{
  "dataset": "single notes of 20 synthesised instruments",
  "latent_channels": 64,
  "batch_size": 128
}
Rows from block 0 of the decoder, named by matrix and row number. Each number is 500 + 50 x the weight over the matrix's rms, rounded and kept within 0 to 999. All counts start at 0. Numbers have three digits each.
# conv: width-7 conv (decoder.mid.0.conv.weight, 128x128x7), inputs 33-43, a 7 kernel for each
conv.36:476472483505518520482516519510543558527564504517530511519519532507501474453458478455496495485499501496489512509457439481491494508432415358367396378478437469455480454452466492504514480468437512515513498486479479499521535563541539511
conv.37:506517495493480507496552512522497506504532533507509504529550596491521515537531559566518474504532538571601461499478481435428392480457473441464462471502506498502482493473518503551581638659731539506550531566584607471497491513503511504
conv.38:499496505526484520488485467468494484483477504489471468499493480492477489469487482471500512494508524521500472483485485474438475482466424445451420480509487500527514486525511482511502514531539457433440422469452435534562558577561582559
conv.39:554592537443452493457406407581513476514508486415593553416478491521494505533473507474478446519446475524526496541596526454415371559556648510395377336497554568452447478469508488521474491547604408436529562504529561473486423483536616639
conv.40:474473485510515519498498494486492505516508533525496446461460469514520451422411432442504506478442448477454519514481504507542552521490481460470455476487438455467480467485476493472448442410400498495460409394407417470487518536518497487
conv.41:548548509527523519575510564545542539492470462499509541509501504399460456526543523526520516561527544518511481519508508479513519393488513601554581645576531616512571601551480494530528554528498456432517533534529475577539467482451447442
conv.42:512495491481495490491511526520529497510525492500529511521538511488499496528491504503478504506484495487490507510506515510525536501502495519528526507503501463482461449472504498491487469450428489526521564549530529504468443443462445420
conv.43:495506500467499538497488526549478473462500473484548491437493509458473499534517469543529531536490458481483453434474490550570557355380481527532601650510522506453498526504514535555479427466502465508561540463455509596603542508491461450
conv.44:488487497467486471438514523540533550530507497491491513480506497482484464463470474493486469430434436461466502529564565585564570508533552527513541548453486470468397416418440423415385343364347495509507526489477503481443435422420432421
conv.45:477496552490529490417565499506421400543535565403431499470554616494478467487501526549496444501522425494510522527574488479518491495456552588487504450509543557563486527379476423460563535543520503474460477453529600522513505481571510522
conv.46:587533467551444486438488493381460550497511374538406412615483560457534510468480511554415526417465507511578661590527511486436382617652526463428409429643563418569544506494435479436492532571598477501451439519515548447388486538554595626
conv.47:492500500521489518509483509503519509520507541502469469473477479515509473437422440443533501474481501467475503491486519515520519475483457446472447472501459474508505500504490502475460446450420509471446422428421433505506504531503513503
conv.48:478513465535456527467472515492509503486508432561419557490522476510490499497481503515527482514505508488513512472478499504493535491510473497504527510511446577438591393606489536527501505484489509498516463540468530501538496528469529441
conv.49:492503490510504500492512504504510515502514534506504439454482497502496467426426454449506500482459467485472519484498518525538537479478470463468486495474446460488497480483481497477441430430427504463444390414405432501499511513515515479
conv.50:560540520506511506495455454475480502542570447431463491480491607469479485499527486540504519488489506530559499490482488490495474485495485491462476491567561572535535545519530531540522514548602415444492509525548576534541508507515507518
conv.51:520478527462540478538520483508507501500479561434540445534470535500491515487498481495458524480519495527486470503495481457523553547482504464490488542415621366618370596424527511498533538524445467538459541470520490534467530466553497504
conv.52:508494498501498488488505502507489476484473493493505528524525536517507527552539545536512504500510482514495512499511515510494509504550566564539537554486496500474478472423528519530532518485508519526521525526535493491494472461453451479
conv.53:494508483474491487466476494518521488519502486510522520514510500484493510533504501495498490479490483483473505525512537518540535516500524517499528523502500500478467463456490484478490483455428504491522563532523526507483465471468464465
conv.54:529522499487496474497508519511502513521528503523525542541529566513512526526524511532514512527517529535508474494482473493489478496489492470487484507510505512488492473457513525519543548498512495519556578576592567503503501497507524475
conv.55:450436501545442437411499411375511518473474556519413480533479495576577506454492518516525473415440486492514554486517550540449444678575497513479455444457360414508450432429531500440410442458518575552423431483480512382415485521499585581
conv.56:497502484486462466505508505506521526490521476527502548503527520490525519565547534529517506495511514482506489475515490498523542528529520543547542550516484532465505467458509526499516502494472495538574590592526512500487474471458461447
conv.57:480523476532432541427472507476507507472509403572418608489565444522499486532504496505550463584450530484540542481475506545480553455539491526516495504540375646305638358649438503563501469506494524460565461505460522462541456543412568441
conv.58:503591467537468530527506535518512507522480492566511546463497475476512502548484489494508509534486510502470508539500494465476486500569492492425465476552471610438609485583518516526484550486506493461551488522498465464502470567500549533
conv.59:479489496524544508527501492479453463454479553539497437465424434539516508488489464468523522488465473466473480477473494501515529512503500504529520529512507488524519547523530522514498499484444518509455421389384330494504517511506497466
conv.60:470484525511500480470488475421429449471478494488440455481486471506498514494502474489467460469453468436452540522499527531537584555543566573577554535483486490506513485484470458482484459443376497492472460444475451480449472481469460461
conv.61:498505491536502499500514513495510504545519527520481461459498486512486442412383458427517508486447486471465493497488515517529537491493470467480492484494461488487513474499480480462433415425419485475430397399428437497507510534500499497
conv.62:533457523457507486493493455473505498513509530457493495551504550502493535527545540516475511489527507522534485483468478481449474508492487488470460473461567427627426531500511511496562516555529477510489591526572552525513537494521516520
conv.63:468433552561559473432564527491481530546522577518485361519619556538498477445476521537536510468477536535526519480524556571521501497460500520558564495447488433579510470461470481428472485515513566547399350436518555495459505521484474479
conv.64:501509503499494468492536524501503496484498505530502512510531540479532520542562537560526523503531503513502486476508507483521487489511514547572554558515465514482449482427512497524535577505521499499524531541514523521532494464482441469
conv.65:521522518491503496513510507506514508517521501504507511545523559496508525546534526560518523513525539532533487493495470461503499476479484498490507517511523520477486493473510551533548544521529524526570598617601588532498498472504480478
conv.66:460561486448456475532473494589488517437359532439646500500469358518508517528514492464567492527471519498448424471563506522462436420468591525533481487436533525425494449485576568517480487468454504524586554507422345574546440463477498548
conv.67:456473497512523485496519491466484467465474542511429389446473486486486473470489461480502488447465474482449505499530526563547543486506510528526543515457436482476490462441501497469440448463446549477420349366405407480497476489496475476
conv.68:523496505491476477480497493492520500497473499529483519532517533516530548578567557563532515516503503501499479485509478516500519512532567566543574560517505510505480489468505537529553489537461504529541547551530535509494461457470435434
conv.69:482472507529493477487527509485484520515496544516463411464524515502493424401426474469518477427401469468478528544528573597581554511517534494542546535470444446461491442439475448377327320406390493460402363390442465460482474479455438449
conv.70:450470505515497532527494465491519503478502565520503520465432377601545516500479481381595528514490502460377447450478516534513475556462492555489496396448447498493524528621617588516505470454405599567522498478484438463492479479482507541
conv.71:521532512506482501509530499530536530516540509526538555551541584489508526545529548554511497531514521522508482469490451459483476480484501484484488511512507515517471493470526523547550541523493507551566617576578574511482514504500514488
conv.72:514510488504495516472480484478475472469468519510479478485466474492497498484485473477513509497504499517517505491458471467441462495484451455425433446475484503488518502499520523511529503530523482481455450433433451501531529583569591594
conv.73:524538510478482496467491494505527514526521488503506549495535545504490501541518519516508518528516506504519480489486468482483486472501478487485501495508533534483506479482501507523532517513502484500586605625593599529510506487494504477
conv.74:471467480584491474502569546421480557540544522614418431494595539500569494458497529546585540448412537528566491490473548575509470479523464528541509506628401509519592503458564508455413505510555606525485381476534529485511484533447469510
conv.75:459476473513487484457512506455483491498500521511466398481470495498504473435428445477498479455409447456462530530539547558568565507534512536555544528448455442460454444426450461427376375402407511491419360378417433469480490484472458479
conv.76:453481516476536471568528477552498497486516558444573429549433596474514491493515486506515534461543476522449465472514528460482440502453537527519481523535535414597363610292567484528506515530540483529474553491523438465483521426541466587
conv.77:494521495518491489497492484520516489490485479507489509514514479480498510534536540527523501505525491479480492508503534534539554533568600619616614623519499538522498498470512491515500508476455492504529526545532494484483448439424416397
conv.78:490530514497443529431469494516503496473502447508456575493558471521498519516497492509495458533481486503538529511518468522465541467529536503503488495444467565366575367618433473547495408501471496486558489487469548496514471515458556455
conv.79:511513503457480487479505513498504518493512480486499517520524514489492525531513545535495492504502513505509502482500518486508512493487511517497510502504512498461499458500512515520488516509507482525552572585561568525495496505490487485
conv.80:497551461479514466515493531508470509471514452490564435522476531490516507506501496516462540483519502513483507514499466469494479477521511446505479521599545527500454548452469507528482538512491492483522494498514486521483504512533466547
conv.81:518447533515529559531577518493478482475497567500511471457489487517485513464476457489509505496508516487512471458474467489472478462447460469477511534417536434509511503539528510492529511551513530532477448443456465525488523513523522479
conv.82:511504535533519500486539502441476533520546539472444463518550463536503519477505511479503521514489508472521496470445495527502537484486480519558512461432553509592567453615525545558544483505441492516484458509513532534546538521427511457
conv.83:516502502506488472478494512507522485514506495526503531518525534486509496540526541548505513523506510510517485470477488474508505477501520486503509545523502535486508475495520516525519531517513499515566567569583569517529501502483492472
conv.84:503494512465517463565528465513495475496512551442537458564436580459500516489535501515485504451570478488472507503513538448450461567490518509482451498522546400629343611363533457463500526543552486519468545506546474463459524428544490620
conv.85:513487499487493464456502501508519517515504488493496539486502522463508509511503513522475479495511469486477499510519527538539553493507531558522537548491485499480451458446492476490499480453421507536567556548532513504493492445439462453
conv.86:544435562442550448510529475527490499485517625414573418598418528518500511466527478481442585395576472553467466505495517444523520543478537523533482471329645260713304663442550509462531548520443465573445542486533513553432554414574474487
conv.87:515516525529524525513463500471463470494461451500493468491499467459487498504487477473493506495462485471458498507516517526545559511534550557596575593533535524521549508528492487509512501475405464473487483454475438499508468506447455437
conv.88:527527507507498493489522506499505538513510495528500533537507530477521534530541541550523505521523496478472495484491519499533528507507525552536564569519500540485478493459499512527544508470457507535562547553552544492490462468427424442
conv.89:480513573583558513500536503465451505533550483486457433509527554498467464460476502502470480472456471475483590552556568592580596543589611627611583565536526535580563521508381437434465454424390501468441440457522508394423423408389382376
conv.90:485467528582555546505611622555487443501479606577472419419524544520517472458500521537596531488472512529554396427515547555506441334351447575576520505526518504561592533445603535415430502576566612587491439431506509562546497445457481504
conv.91:515516551540554518535533508484449479484489522506473456485496490486495490492496506509499506491486483494477514492505495514510563501517531544556547560504510537529532518502496485506518498489437475469468456459445437491479501491483462450
conv.92:451463526546524399437519463379405547582569487493428378512654560547522517496475518552491508494422502565516544489483482570517442539524552490507486366478472487487560400385458511507468494512511543507424375467580601455488502518498497565
conv.93:482499493500522497499522518510485485472429529503489506519519523522512509522543535559529512519513523521520486497502487487470454504534525541539536522520474465499449496434510492523523564556573514497503532513523502514503505494513496499
conv.94:489497506528531522490508516497512533529533532520480476465491508510504461384412442442521509470446477479459521489499510527544524492478468454492486480507487462513491499480481479452419414398404497470433391400418437494484497504503510483
conv.95:450517459561449528457494519473506504507491401603424582453571458490543503513498510518582455566455512467522508483484477544501547455518450524499518540601354659309626354590485495556494477477520560478547466531493509454551450566416537467
conv.96:478510475571431540476464482454549507464476419590423575506492488505534494514519520496521487521506507459540557482458510510478545472534427547503489530602392579410569408613451520535520474463498536468523497560474509457531520559405579458
conv.97:459465524568436420441478485461531574471516540482384453652544585545464427437530573588486441399528602545598446513558636566437439500485492598628464454420410444648444406431494397296436544548570523447333391534578581474483496465422515525
conv.98:494496501486498500494508520501517501495504525497511512519510499504499518512533528516507507511520508478477492481489507512513544509514530542504527539506528493485470479471514502499496511488454502528532589563532529511497500475463461454
conv.99:459443442496452465450460480474511519536532503530499514484555532511512510508501527530501509507520511480486488461461466500506533478469442459473495495492454513427532446492480534519540499488449527517534514570539560519543561575506496498
conv.100:507492564582468494490474437428524558561618492508462517575513615527517501489520502502524525497522515479534466453478499489508531443484502573505435473487506493608481491458524541569574473436406517453441522560498498538514533483464491444
conv.101:472516497484467457487478501482499488456481440497470518537473558501481503495551539540439426421524523517554562605607556468407387568640566516462403439558479452556420463366449412387459544583587490478456490536534521444417444467548574621
conv.102:481515546527526537465565538521486502507532510516494481503554536462482489511488517521536521513532534525566459480478446483472501413443484489478523502506527502557510478557504485524543533566564491489462486479502562538519527510493496483
conv.103:455515522521454399409465448409464523548620541467454489593579612570539516497502507476455499496496497466474490470459466502485530531531542584512409374425458495528423359352508538565571488413345531493474514545511470483496526494476533528
conv.104:506512521524494480502533517505505508536525538513463447486508518493477443414448467478499476449447468489488504527526552556552545506492516505514533508485456479509505469446455452417346384405398475451408388428463463472485473470466460480
conv.105:506455501621397465539506493443655576349404566601454518640383450491539524478567516490479613490574464453496532437392614590507467500445400610651478510481488471645421377462476529589515443367442465511506572603432363535546647463356489536
conv.106:481498468489472490477443460440449458449477481485486499514511516511525517522522550548524515519511542540592454419441400372360326474477458460441440422493429501419458409373558559566595604624684520494494497508526528539565558598612601619
conv.107:440502512459498501545502478582487449508512540401570494500458561464495494521524492519519487514511448503491493500549504466473478512436580500456480518537503461534366567301492462517511489534542497485522559478517478485533495437566492589
conv.108:447510470504486437496452505477484495454456449515485451548461504487519505485509497493510506479483487482460487499511540540506473464513514571559489485558453487478474481367532531488492495458495504485513497515509481541537495506493488595
conv.109:522502511488479483471490489504528494527505493504507531512534529489477498521516533515499506528499485500475488496487512507513525503503510508515525516489509509484495461488497486508509478475458490519559567560539512514500486452477488445
conv.110:513507586521415472461489427476604535540593485484469611560470544445441476492549505541555523512547427506549431473567633540539524398459577713517476561499486577571440478526472462492522453467532379373408540557546582610574506366427485442
conv.111:515493486490452488478499491530517500496523478528512501515508535482510525534541515534490503517505506488510504498508521521511537488509534529521537544502524536482484474502482511493511483480447464524574597582577552511476471460467451443
conv.112:490481480502470504460486454455463470484470469471458518466511479485490485526482510524508487503498501510505473497482476499481471480462482516480484508489480505459537438485500474495501508494538450464475464516475492573569527550516546531
conv.113:445520505443456423459435444546460492513497495420541506540558473552500556564542473436501484524490507468423415481543488499459485459523611537502465386390484475424377336352555531530504457434367485520568557500457416554513425461477555585
conv.114:479498530559538480469513500457434459482494544492437415481502522505506474488489490503470485454462479490466514501520517560549566521555558559594561576476476480504520497433478479462478485475415525477428395431468463456473472478449435442
conv.115:484397510602542475452672565396422492528521605541378404530520553468553502484501519526502533502537490480536595537461496479506515498497491577583470438529395443586531470450432404473566585481493546546444417487520547433447490518484475502